Weights of a small image embedding model.
Model: 5.95M parameters, 48-pixel images, arch convnext, norm rmsnorm, moe soft, num experts 16, patch size [2, 2], widths [48, 96, 192, 384].
Training: soap at rate 0.0011, batches of 512.
Data: trained on flat shapes of many kinds, plain or patterned, on busy backdrops, 195000 training examples, 16.0 epochs.
Rows from block 12 of a small image embedding model, named by matrix and row number. Rows with one number within an expert belong to one neuron, the router's apart. Each number is 500 + 50 x the weight over its row's rms, rounded and kept within 0 to 999. All counts start at 0. Numbers have three digits each.
After each expert's rows are labels from the 100 images, of 14848, where the router gives the expert most weight on average: "strongest on" is what is common among them; "peak at" is the part of the image that holds the peak. Only what is clearly more common there than usual is listed. The data: flat shapes of many kinds, plain or patterned, on busy backdrops.
# router: slot weights (model.blocks.12.mlp.router.weight, 32x384, trained with AdamW), inputs 192-255
# up: expert up (model.blocks.12.mlp.up, 16x96x384), inputs 192-255
# down: expert down (model.blocks.12.mlp.down, 16x384x96, transposed), outputs 192-255

# expert 3
router.6:489539491594461522472415589454448493459439579466561465488462524481511440382498462484457555414512451603562436541483594552519512563455430436574544502476476444483543485439557543485476443508628436
router.7:528548433519426538436432567420519587468378368507484449516464538518488433542464373445575495433568436577546505544601580455444534532503559495437458501428450465411514438464511512454487520454580376
up.0:485469448510442518553422456487454497510548486481554597511481437496504489482498547543512617553561578407574507436481520372543499495532526497612579483552407487419634505475490494520539551477490518
down.0:481561448504439584449511425617546592509557505479468395483367494481492516476503474551519496483537454457480559523471571412482545497414475426481535429475449503530451479428446479456542389507533431
up.1:521463467524598547548490491505581488550437499513406469447428555503560432572551534514550511535479523578412526524489437547468511470526563497440526452550525480522516525536548509558447526557492467
down.1:484551495518562637484489400476482525576561486507510422424460504462482568507482508558498472509515508455509423517425539375511623478494477471569550464487439511547539495476448450538495504490425476
up.2:484384539538505546464501555473570395549540548533542450512546414436540551468546562471475493498513478503527573469462516452523476469480548579446444499399555491503501555498505472502554465424515490
down.2:472527511446571565500512532593524559486468511529446568446463596489498545425421470514495513449552466485585536489493636524450544536491429408608503492468461434500486428588449528450519571486480517
up.3:573643505509544567597456456528470443441506379546409511492473560416536562508496532525621538594538482392551470422435541530372514517509449603499468525521488463562481424460562527415504468435542523
down.3:455501502527503519444544605519497478482523475506494573568586436492463570488452500447599551409497530464469454494530532547424377512512509512545482427391559420427461465534446561433505554513560469
up.4:568533537542603575530465432484538474528461511478427525519453547523511597506575426527488530576453583429515546543429451430539533466539508449507589487490574558500475479429519543551559439474484426
down.4:535369496474466496495479377469434552582449514489401458497434542552564547507523542566531458438515425506524469478441448487537563478445582500537558533494473462565536576549471410573441480519469467
up.5:577447532433539468422557445568497533565488506589462629557512505504530569458522532522488539515484544467417601503448540474459466558556516405561494548483560462503478496532486463482492553525510585
down.5:426463544531474530549468536486480447456484446474544527451493566545522455378489489521469476572477500451545457421457523456474541551513496501474517571463476500419501447541348520547454467432492472
up.6:549525463539525500483539518491512518476577552544392470416516534510500619530504535407425437446436531608427520567455548454474477561550449445433508552476588449511433530501546443490502519545475527
down.6:560497427535476535369492434536458573576469518561543558452517462492504520465500437509553545447517445485475485539440538537469508471471474380540456448523435467589455448417460452580480495493429422
up.7:512511462621473517506470472398474509487487476467494440492534534512602498510513496470586452504496581552549526536467509519461468457445471591450444589588503562566567444571459491494537514498538459
down.7:491507500507492480466597594502520519511550475455507486548549365454423563536576491516579491494577519494471467394479501570484383446492453608399456496461531492530504559368508538508631474539522668
up.8:533477583487568482519507529555478463552530629568486478406521424504519452440518575464433542485523496556495555561516501461507477518488468491598488392444553531467495551452542442479495424527551454
down.8:610470504507508438560557483441513543494443457475592482524534412498455480494636466514544515562441462525497444537456462491519528524578498532508548471565554454513470535496577439548582473546563557
up.9:541489528489447497479521573523570534512528550514512585543500498501484515613584442471506495550525529495576531526511465511446529435527582528493449495417359509459432440483594536598522489519538482
down.9:461470489470535449487451385481594402381509495531446485421523495558415546351540518479466449429492442549538464492465452445564554541555460468505469538528553450518513566501480424489496428541481495
strongest on: count: four; count: three
peak at: top centre; top right

# expert 14
router.28:562535415425538482571467507496530587587477434512534557458516393408567504411528426445509476575482502493502462441438532472497511486574549557514505605458392460536450483391443545595489476422430499
router.29:551509494512465534462476406413557488452508461523474507548525453565545530475536440586462454459482528434559515482443529426474510474505437467549534471513563561476498475406493536416530422528492541
up.0:499481402478540416411590524389514502543512440521484474454462472539516453522480510610505515485476499573550425531567505354442446535451484506519445460559502465431505450437530471454506413561569530
down.0:373530575482626542560522556478439577532426502544488486440534547496514518481469464540540424495478474504625570547457512436477540509461519441508570528503496586504547463520356446596497555547516427
up.1:536465545493558576487493413514525474528491389560485477440508464500514530575429446472543479521490451446379537566473477509548399514553536404419479475490478566528466474553426497591471535462544456
down.1:536482551494524489535538480558449586579541502449533509434480504553472509464586439407461458512447498455547432526422509624492487571387455534602532450541453474444527387496579518513479414520530470
up.2:533525454534445464412479530488492552449449503438415468493400494504515559550515541543526467547411582480527521479463547481522491515558538500518568482459515536494534586452573469462501531569495544
down.2:495427485519527445439454527406476495464485508514557480535443493508543448495543519565488479531414492538511487436539431414555507447472538516445553590518538548512456570520583431580523505488456513
up.3:535512538583453493426484451438481520463490465390496498470420472576516530567578438468559542517550533480556421446480538543491432612580492487440441462493445474508418439416589526380546543481427508
down.3:436448475467496489389507544438421462500555566463433460524459485532545445535526493530541475611486542491532491441598542503544464440480499572439578515460539491470556515447477478553577492493557554
up.4:599483490516536417577466568439471555485439483467571497500487547535510555590521552478552452500411549564510546461465588462381408584515459476455454434403439511495489471414539545461422525502550481
down.4:490451474418499489415519506449517402524495464539488487527456501555469464548607543514474471555464499480547460385546547510577524474540598551431542583466528520476564578543517498525606481470543491
up.5:456524462476476503543493474538511554456467450516487513537538554530504496553540459519489537564532478494486566559504451527453437529541534448521575417444441483493509539474421401610427460480490470
down.5:496521404449410431538417569436514479480493569482581502539471455541462470559494554581469557507428422492508398506485423503571532476490482511518542475439468519569477470489545430590457532567456472
up.6:449471509520492517496426574528663573530498478507502481499563428501538536527575561461534576522364473515482487500524535515534458442549544433492484474483526408556500516613506497624513485458483517
down.6:499578415517458508529506547509434536541510529545571538447477501542523518451501489513496525498470516414546523616536491465530517522481518543605542543528476467501549572529475528465497500447473389
up.7:509497550517538542516397402466482527508513509443474506622458575475623407600528371605553492490548462490510462487504427470492399509470416380477615527540473472455457539572415544573513451469483510
down.7:532429458520439493526484567504534437543523569488464493516489482506511485591622486534464454568448497454536509492443378468506488537556505522489582553483536512513487531548608493511509523592544516
up.8:516522569476510522480534554528535577529545526645456490467489516546433502545455506554567540497455526555516469447492549466459548490480499486431471491655566466533470593480529505500573549542520474
down.8:505403463541492434481446500353446447464518590545528430506520501606481502418501535521575543459474433500513467544509478530549534433459528547514550554494499502547443559485500474521413511530536550
up.9:547462469509477521521504497544522619497449438552508486558480510539501525488532498470468542547484535497407531489564522413488563542545483469522409487514528494521453543515490493488480557357477476
down.9:548459574469543480397496555454426397484491492473574550442436467478505472468461502506575456558448534498468489550547482501488510524475517544505446495520390450435524520452450448466587490597505563
strongest on: count: five
peak at: top left

# expert 15
router.30:533495464438546462527498492492469546573491487488529481542544576536544492444538545381506419407432495542492604506473429472431444382514525450432488526579536429486557474538591518475467564479473407
router.31:545463399472529533476482527579568379475451460586574577479581530612549518527439469451570397495385505495479532523451540499437487435515478487514500485409500492510511544542519476416479571464411499
up.0:525538431432505400510519445587486428504539483508591488516599517500462495490520587492383466533548532471532516467555479453547449490543538522502433370434539552449612558566552412480442516459576469
down.0:467496501496606539476463520544423519478482511468497444405477534578541522457442500532448427417596569469513573498471512414542562542517514404542528507427431513523565458607396498432481506435398406
up.1:591459482465476586459478522505505347505441387449499561462587588508458489476499456609492442497435558460437550489475484512546460515514467569514409449458419529528633513495448517536499540446492412
down.1:530442452450387454453540454502554563556537423474523484551484458437403470502535491500549493512470498605432473500420451596513460475461499574439474445446517427548442484441631515529581518532549407
up.2:493478524480540479386532584477428507395473464521521490523575481485522505501454487488312508533631543441501569490492432498423441412543453487459471470510554506481474486594411511581463565556529535
down.2:441471545498532538544434505542501510435484429521396376488408586418492569463443409487455444426631585465466552606424543480401492688535460509531420452474431375525491392560442575443498526412481482
up.3:552452479583477522496410492550534443638536471471485506600525452495486543451457521543540572505551446469586586534458479463458547526464458440480495470503464486523533550508516482490553555375476445
down.3:399535507455469550490524497447508452519553442472488537458551448530606504541437562521361539448477495522526537508567554556571501430559553498469472590525493468459477533445532474527508469446505440
up.4:518506531454390364457526567473543588516508502612428577503483389530514486494476558517495507476408515523650525553519500507445507485545506608640524515584472482527505434522493492494499520496509456
down.4:461515552476536576522541504524584560411485496498463587551522577458531560518402389527416442508523560512498600600430554477551440483528519473511388461471433508498532421496411490443426494506530486
up.5:484434447544504386602465444478536503521581552530596416507423527477475478557423524513497552558516526457453420523491530492522514421459514371481487532482597482421515494519582544422495546489460508
down.5:503475426531484412495545414421478455504522540507540487476536395525528445572573509501522522513528445489585462459447428476551489526542529510465536586547559464422513533575570455541469398577527507
up.6:480478543519589483447469453444560495564454499504501498471400593611481448598563451570479497544461412527538451522536559521534569570516533522472587432491405596487447524505547467453526476454527519
down.6:589368503526496554472487478471527510522490587466462440517517418469481531556507541482546572599512378408565592484497462527455438532423511494486598574539520587497478521453506514499472459526640524
up.7:475517509609559567521504479488469550483546539511420533448436513449517435519556532413438478480389428523485472572477585567483472497424513471594480454439472487540551497467615533485448463516484482
down.7:473525532511488550513449584583524531423471403577456519463493555452463575540429466470419526434558569496466602565487580490453478550554529428534466409432456476468474442524424576444464560417409484
up.8:552422510501569489485486370465424434482507482419596427471445516488526478510524491519587416480474469435460511558549476553531550479386487479446509480575483453499401413536510525524534507466464443
down.8:523486532464565522548554497455496448550447449508533432471550433514476436571504544565489448538466552469509521463547577545536483504553558552543607561557525502452471590486517462407548582477557495
up.9:531479551474537562390539578436501432404447397554474497431470498525407528512412505486583540496514408510535506489523549459535544462479517532458553483546490611501541487379499486516431521529525541
down.9:545535521408467463475512472486597511560477494478467599509530491455457474559627526552580542588462452491509480421523524523513455519533504592472478467520616543507493584515479460559580484536581548
strongest on: green shape; its colour: green
peak at: bottom centre; bottom left

# expert 5
router.10:454434509494493498442592553552455482460525555523532526562420487512477565506420397510522507460443477488525467462519488489556470560474443441497503511461574493479377525515548426526471531540480470
router.11:402570574522558452501566525481420506482481506477454517465530495560522476510446512492542514456392480485579501516546407444500489472467478478519498556558464540512490492533456460487545501405477444
up.0:524524422489480500544440446545483529500568538531495454494477548470472427494487513539523543457510521552412556501488540492478514522540521574523500577555551549412552477523486507482621556441486457
down.0:521464476416469487562528500420401477597520469483546463397509449536556485440542586555536444565487429536537494542488486455595574482440585523493545510534461589497512512592551448575496472541482469
up.1:476529508497555525555471421500478422541587418478417487493434479531510487517429517578558440598525478445476488465417482530542565491499464477487453579480445383403539521518479466477464491475493515
down.1:550461481429497456440460465443586561560510500480478479415532524556515525391535485516597507514486401486514434496480527538553514541485539560515573482508480508535588526658490448530475520527503549
up.2:499568580466450513489408524475508528555458523413545484426398497429544497515534576451516452539510484536539477549456502502473522573557530555490509517571565530527502491561578576439561514492554532
down.2:457509527439529521546458597525451557424458402503449499464472577481544530471411493445435465454483536506485566538431516463474461491537525408560474549509439463476538436478464551446458519488526423
up.3:378456510463505506502501490532430570466453487579510570555482433580459554541505439450402432408533470522528523588543415581498488510517455423458573437498538486484434477523482489533541459388561513
down.3:481498478515560570487412447575564534443505560468522576548466516532542556428494442548432421436552483415487551502550540411537523458548534440435452446533443500514590430519454589533438426391459565
up.4:501431568451483495516464655529540497462473517485462546440454521509570510417490461514540535459462524463481566480567492439520501471484523551553585465502460579508468523512585479525600467572549481
down.4:614452522514451478466532451453390494538462473505528548449499489562421438506510439573549445515500445445588464622423492548465423583404491525536514457527539475460462486530585464504461539499506513
up.5:488479513502417478533515507548440526427426510523516456547464409484501425456400559453390469529489552485548455527428465603518444450511525498523481393625503539497483518541494531542493469481477514
down.5:484507525578579621525476606555496481432545452576484469529490513434641505515421536475448505409527584477532473443598556474442550482574479479484445505401519473564538428506442488518452480473496544
up.6:489590459499639491431502559478416437428456522502531505460494511484564522533546514545519472528518522505540449458407478554502495565538450450474449579571550475470485449503519537560509472559405540
down.6:468537422528421524465542483460408511482543485441541562542445431453430517451479433499549480544469559506514496453483462418498368485598522453567530479556518449518485567426527484522577496511534501
up.7:528451427478430493547476626507521654486433510434513517485499464440526477503507405439564478544466564544515536428484513511500487506478470493503478465446363526387483496522505535547505407482517499
down.7:481468609501573485505425480537387485494565428472549556492463564569490540365486440455450415482519503451564533472506556503470476452431484557477488559504494565526506488468538465557521476491502474
up.8:526613607472519499509469535453528605547530460518502525474548470510473500603487421521495469499499444409492488495516446625517532533537479487447503501467580476587481529521363547529456480483331496
down.8:542490520484396425563454430523455435514484492428468444499479523480355537507522512480566414473521429534481404546521500406533541588519502479503486481499509532403421562537584430424459543511531451
up.9:485616457497440478464504555418435451478476517495526510469451463541526484499486458470551487492437515459570442632492628600512518507593496464551371468538505430508525458518575504520444467586568502
down.9:521507429518450487470628500476483471442566518485480491589582443525440488524468497517441632528455514483546531477589534544508503375534441516388506514492551543515498539407500514512520449500496528
strongest on: count: two
peak at: top left

# expert 8
router.16:490466515528414512443411534437478509487489534405516474517464519538507551486503497479562354423499510481410527548480506465512489452601596516476474561601508610506520512558576597547515467523555452
router.17:472377539459500426498446481607661545586514503536505502438596471431464488436531519485458504554503488481452560544502328465506536439483549487511487536400558605488543523493411411487539506413523443
up.0:478412493529500507467510483415516507472459463483519452599409411431527554459444557541522508500431532510511478463473479551432446571538529471453462528515550488439492498519455562443495502553492539
down.0:468482468457509432544487436529429556500505507559492526478470549549471445498485526526568464562472431472613493464483523427526468444460539468476483576512421584522533483474549513516465498565553451
up.1:388424593463474577564559452571489490566525564526488508518562417463408446524578419384462452469438470583553545501513509545477416471478543470469460459434563517531413514512533473512446469484520463
down.1:598447464478435474522557491445498494589414480445506544519512426488497469473588435556525464572479514575512477540408418531498488520478560599540552487562521503483457533568564433541543438596595590
up.2:467455530494515581505474532579513438500478531457446476536524529475454493514400520481544512556480555538445527527542522510487450509598534521601547612573462576539470526522520470422425461559550471
down.2:576499441470485425490503501460573429561456433411469571484561453495425487557549556396554434490438464545474476520485447550443428563478496599465520473569569452468438510577597486474515440574501468
up.3:393492553429515537496452471545577455515596526460555446482531524512440447490511576344513528568453627645480402477502484492452415474499453502535465515457543542532480569455477474533453581577511552
down.3:494540521504445391439563473437467494503585562475553461579524401501525445459484620521458517540412572476568426496577519534535497505532562530370511612571604522421555605436540522523559524523607550
up.4:489553468490536624381462480480468553576578458514584527438563471537636472574542438480448479479418518479546512558482436515518453455499495564392502466529576508500500523500490520493480503490436400
down.4:495545544444423442442547495580419463516488480488498434503483533432500556596485489528439469492481509529520548442454519494477474533472584572498482422478495578504475500409594495482475481518485531
up.5:478457501540485486485408590522466517443453571525438426514435598460475506444503532415561504476485570545449464525571500496470522524468503532516470697486474490584468524541515501504446448517564498
down.5:525489536513489379489484417449566478551462535452510456480510479501466500462553511528522465483477471570448499541446468553470523566468484485544522458531520478481499489561521493467435529516468484
up.6:408490538482570594536523441572432422443466525496551497586587451523400480393413573518550499464498553486534515499486506468506507528577514443551435498533457439522492556566506488651443515605467544
down.6:407490461420560566587493532548499592470548516498390484394543617591527552511441517426443493457526545472513534531508456455505582512493472435518429464440469461533485435557477502429454610429440484
up.7:515514526443544499501444572485484568395557531530466448480432540495564571419565433504566499482472540521486613542474485482557458527562434574515516542590626550495505462490517557560527625564538465
down.7:507471534499489545445518439555573541537598463451472492549463430450485472549570498450347439498502521554441552530389508579502446558487505433445490494567494407511497484490545525456506450499516575
up.8:378511533516519603553551387455518442435505512501524498577437485509472558523522583515515567470468432510482466449511534562551592557487567488466568467574471510494467479523545576491495527495479514
down.8:511402476404468517486440507438403455496502496459504487489483512551556465442558488507589489573509448491506512491459522421531520465477531522495597545545532568473560592455498422607518470526511475
up.9:516439493495502494502536482476456498499549484528472459563465496444521544458591515547553524504536485490458487539508479459537534428452538567510449466532480511490576536442526550407589541492517629
down.9:499506514492490523564467498546567522574554461456532510521431588418518555479489439487510503517571482546494491572503503466456517450441459536549466460508542444539409463453481537467501544491532506
strongest on: count: one
peak at: top right

# expert 10
router.20:487509556505566492566478415474571492505480529484417479585470453536445579565577440551504515502445446539524512407388407600551543447471544544525563562449469451498415478365483446589578548532453428
router.21:471547528502534484571470505621536538466590448442502459568515413593549568504512455607489494504497453552489506449491469533525539474526499458457527520499443558508475431447579530471505531555512524
up.0:477565460520430455481450497515466464464386504440494457497498547397501418522529518576527450503468464527551500524497502463522498533568537494540482575510544552531696477486561523567474477472449502
down.0:509536524518463559498452420498522466490507480527542453550523574500458588450482469501459431474560491583432482509465574429489464633486472490465500422549462428554509468502510501411481506437498487
up.1:512550482566618487499470522464502486575508502527504478443552523506539603512517433549508529517440522473480501550470492366442441474488501543420480576467570506570480588491524467466515425414477614
down.1:512484490439517574524477476515490495459437487520425427489439500495489550499564375536595449461454462452467558504436491512444510554386514475576588516460457521472511425614493463453476527476522448
up.2:530452553507540476530530487542524449519607523451362567581467519466422502607547545574371473540526465442435454521475467491550469446563560416587479451464588520498551538495514537453551505573513601
down.2:567463451436440474523504495464552461552476530562513506526420483526489527539608448491539523420456456495554502497505463570578540595525477529514543493469489554448476582525619417536616552522576538
up.3:577433458471507412414513585411460462500476496479504494482564521524412428540475509427448491505512533474433526499519473570549462549510483543547539420561455472573519567499590476447465455458505520
down.3:492502476556413523515474500569527514451466489566526532506511531491568521496448419536451486422552582526439527521504518528542527527483468464478408440511420444606540536419449492553416504439400521
up.4:406496569478500542519518481582649522554558489526601470482515467474452587468531472420483413446532440530514496492510478518467588539419525511538452469483468431524509511461560448470563484446492502
down.4:586529401503411511462594541457535499503502507448547472548542464540493512543505449453507570464448436573412448474581428543542486535529525475459532516537553441465461480509536517463486501492540556
up.5:405509546573513554503571514433501520499533493513509491521453561416505426469430555451532593575461584487559505493527478457469451460606421548500477531551467476547449470547533454479401508510514460
down.5:483512469456488568504478570442421518533515490428520495477455545562529435478497536529475531573501488471507556497472485443434502472506568477437589587531394518576593489505541441525540506514491507
up.6:480460546494424441570492552501477567477510619487449500489437479458550535493618514512348488558611471423486480579460415379529498513426488489546492546632520515441515550459465540530534461503552491
down.6:506524549555414504500536530561575566403515504569510513546480498393457600592511477445573507503549509452460556487493502472459511513479432479506441406414506425589450465474450553410413580491475507
up.7:449510447621448568478496537480510445487505545435480605584484465520461483518458407469533508484434527513565455439664455505531493435551472437473508427513495523501573486600487528453457462471463471
down.7:490555471534463567546510356563582504475564458473422483457571529423398536451511513442563532447498500583422497487531475465477492476431444490545437472502480457483487486456490569503462539498502479
up.8:611504517490491564457514347437599452484500399417369414491538578458558492568399444447554541498458564535523501537551473426505545431447438517484485464502491503530438467481492489509484501424485442
down.8:527506416559396495474486365534597500504592553520495506530457486484451660460587458465546505545583477503441509634496438500464543518472441522490515487576591441527440486457508488479480543509514488
up.9:442484551479509453591445456664525464549463520523451471568432528586415403493446558556481445515488488489397489495481456566531536452556544553462491486494490524528541578493494440386534483577571487
down.9:422422540418531526582475510525569556547516432464403514389503502598582564426457572540584441499499497460519531476461578377490514537543537553549567570442518527484547455554449419534483517506517502
strongest on: teal shape
peak at: top centre; top left

# expert 12
router.24:469486446497627501511480498429535358498452382523467482420520525459548489460517546558557501569392461497506509538498555446410584465458478539476498534473512437454535465497474570487491556470552513
router.25:479538507520554460413540518465535395527420451514449458542397434427560534498381525500495469442379445517487469447544496552492437466541504493511514569476442545528427390505500551585442466400568516
up.0:406438560556465499524481516504511513459424526450582491519489556656406499476544509580524565572496573394567587475535460498459561478486525480457548512511477461490513453587489429488441496553454492
down.0:397575569513564542519514486536562565430445473562502515453496545512462548490408558415513461504539523442481577554495569482402436440507545468586466522558507449451494483456431539457476498475486469
up.1:467484533526491546516407448465502541471514353535523450475500564475588452425581498453550547505546491568454479570523545492446383537394488549547485536485517454458506491513480526491499452512501556
down.1:444403519429447478561525564392502504410440474496488441548577513542508404507505579456431473500417519451525581465524542515531494523465605542462527574466470541508512562514444455500543494544483531
up.2:494436582517572538481577440445511474565480425504504484490554450564435496545569411433485529481538455507440485492504418593499485491425483565517503527490515384526521495437446573516368512457479479
down.2:436615493545451530502519563528592530444540473497473548476582468400552538485596512439490465532536598536470515496514561505451383602549473472467450456500501443445453446561459587485517472498462584
up.3:477505475438496523447446491403452519409482422457474401497414473493610519467492514555476405486478483627543465455496525422388484505491573519589507534472461522504465416531511522514561468560545439
down.3:424508499509510445479505563552447480458493487477510483469477426419490589529482513497447596460500517575513577512582564474503425535511495491542440500510507471530480477498442582531477441550456505
up.4:461403576574471550490535455502547561549511577511513517552491499396478482431537567419434561557462466455530571495483515560536520477541572452543481490476607534477574544515453502484457531419507465
down.4:564537551497478436581590512506533478586475468388508575525512455511491570560575451476475487487506498484416446450410453578455420520462508583545438513490509475418481469629605495533511445498575535
up.5:494453455595549470506568479543417390462496370477457508497485468556606562494408406467501569540487516483481478508427448475500446544544439538469479579477469511557478565539500550541442512516468571
down.5:554554495460501429478513512500509528553477487447520521549555405497443452621611570467510478554509450568514475525494420514495433509517480654496472494491644544517516529511576445494546537596572509
up.6:539461463450466414498436545475554560533452520396494474426429503516562521574519525484363418479466433622448515565506546491474512490423530577399401465443572534478569479408432495436462499546507472
down.6:407483524439586474553487547563448467472484576553532513428438575569581508447436602561510460512556463493531635468430507368452593469486510484527515543387518506539529490441493447442482519440479483
up.7:502496545483490470457379551544515584531503501506545388427505582533480587405533493505525517511506573415426576440489496401512564492446419529500463507465518383536466472549435507419498480530568515
down.7:463510422538514568576496509465400468423502507506438432514475561509516521468434475490504494528534498502520560449400552442545572428472544532505536452447425485495384480492472448436427527385456447
up.8:521426404477592449534578516533493407474501516497541467542482466483516605453464507470531503487479471492513533493583443525515507475579488485572551510516455568438415459544521440525557482447591502
down.8:542524495537514448542529494460474447574478498475409551491535504497503522485565430482497536587401446555480387425433433465487457486457485483551560490530521548459524407509595426508545495526423594
up.9:516481489406500520568458437516509501499490506506537484427485501490472488497543502453449610577512445370524555547483565474413545427462531584541559492456560472481592463533437484497471473463527510
down.9:498442571487517460474536426484341511424522545500503501490483571534550462521509488488541491514547462505509579397547642460565527422502518404473476532455452465514510529408309565614547494462428516
strongest on: count: five; yellow shape; pink shape
peak at: top centre; centre

# expert 2
router.4:443412560518505435531473465491462478536610599509534558496531371537473583484468471591406546449446495402459510471491515485443505521564569468514454535535545477433457520478511508581517484470503570
router.5:501498578467499483507471433459398433457714536511475551500523495548537559487517522572486545480425496488491443515387582541417451551493475491515511505548572493543465582481502508455501475525471535
up.0:505432523470469538517516482488468506497581414410503503483475549437505494445574519539521430447414502491496602511538484504440468515524489489448515524529507490457432504472475558458593447529517419
down.0:406440446495509450445477525480497573448470517564566467509499510570546480422398553543540454471449495568542522408511533499637506435531503477471500564463486538567557466499373493490368570461434427
up.1:580528504484519532560515474528440513482496506615495498504441430461540452479594464492519493455434585376568508506517548535557497352478542525474490503521534407446613468550460547485422585486437467
down.1:440490448431487461504564485514423488493464515394562424475502530586544480446470546533450519540428494500533537516430535503493530453427542501516623604492561506418598520530532455489484488539511511
up.2:459518439545556467432603541490529464457471552564466427535563545544515494470466525542501529517513446578564497470500345469580566450474471572558481449471468408488477476489523526412514494474534489
down.2:499481485467603562548510549423434442480551458495569519420385519551548471484463545525498495499424419432483485466422489498532452465518542446480488526506480501515526555520592502566531595540522467
up.3:421490510537516484438569570568528669481534530583499538500579497513543453441421581528411468440497512482472564440529490505442481469486575572463431541494467472501462530467471518529537468497484448
down.3:569459397416442502529466503496507562540581496473491533564556476524496426536462438477533525560493425410467435498384489461487518463495546471489534455541497500531411479519531522594459505474482423
up.4:414531548557423513461576516426498477525596449492520571518444448535534540539592429489506569422392450533552531491527526566449451562518480498565586461511533552519455456472512539463489426415425490
down.4:486523500573489561556422616536485520481545483507475451579593449529562589472409447454413501481452539514479522554605529495461508430542506516456439556405428455567536465526439552423432526460531462
up.5:454540413520546488551461522513560492551535468467588503499523518424483601491457525424566474552401544462501472427467526497491527598560517510477497421471422435567462437515507438528520528489489629
down.5:521495573486472530473469411491426527428605576547606468443504491483555357546511491538537587562516423613637469482506477477508496530482451562486550454589582519551416539444501470510544509554425468
up.6:519490519451488520498465431535525477538442570540506564464463493627476559483475458569469478544567487565453471533483541502427421541373483494432579508481476507589483509561431532501602606488482474
down.6:522510555506533511508532552537486475550513462499525476477541487487440540492585530509492456493486483520456469469517505452488464437436448447500562445500500562521475390516450529619535489445535553
up.7:478450473533545407496538503539516520477450468486484555578583445577560480444455420414501412429434531494418580477391510544443461542495595505507461440465486481445471466548479458517468470545467533
down.7:403469546427497501544501633451513441580455435470466493477517489509541502457550543506456454594425494439506485476558500537498478544572579510522545570546460541447527508598516439558528490525553514
up.8:535519527553487434471518461412415478376523497554560602496426476488583423572563461519511498497422576539456488495466519470561530511456457493457543497489492463526441559404478410409577481542488555
down.8:502488487432551485440541442428486580561519492454419576526486419503438465436494596507522428604471529440527470481512538490502468446464463471409539554510537486450534571510569431439622503571551530
up.9:485517481567415396580536495487447405486518527443518558424551468464467521417461553504452512517432530505442463524412527584596458506486509511509486465484525542526493575539449334422495474494479450
down.9:581496463565479449397432398487489476453628529537530505522450427567491421476461517518497568434537454520493491428536435484535542497476506500538483508510498527579473511448465510489428497467435509
strongest on: red shape; count: four; blue shape; count: five
peak at: bottom left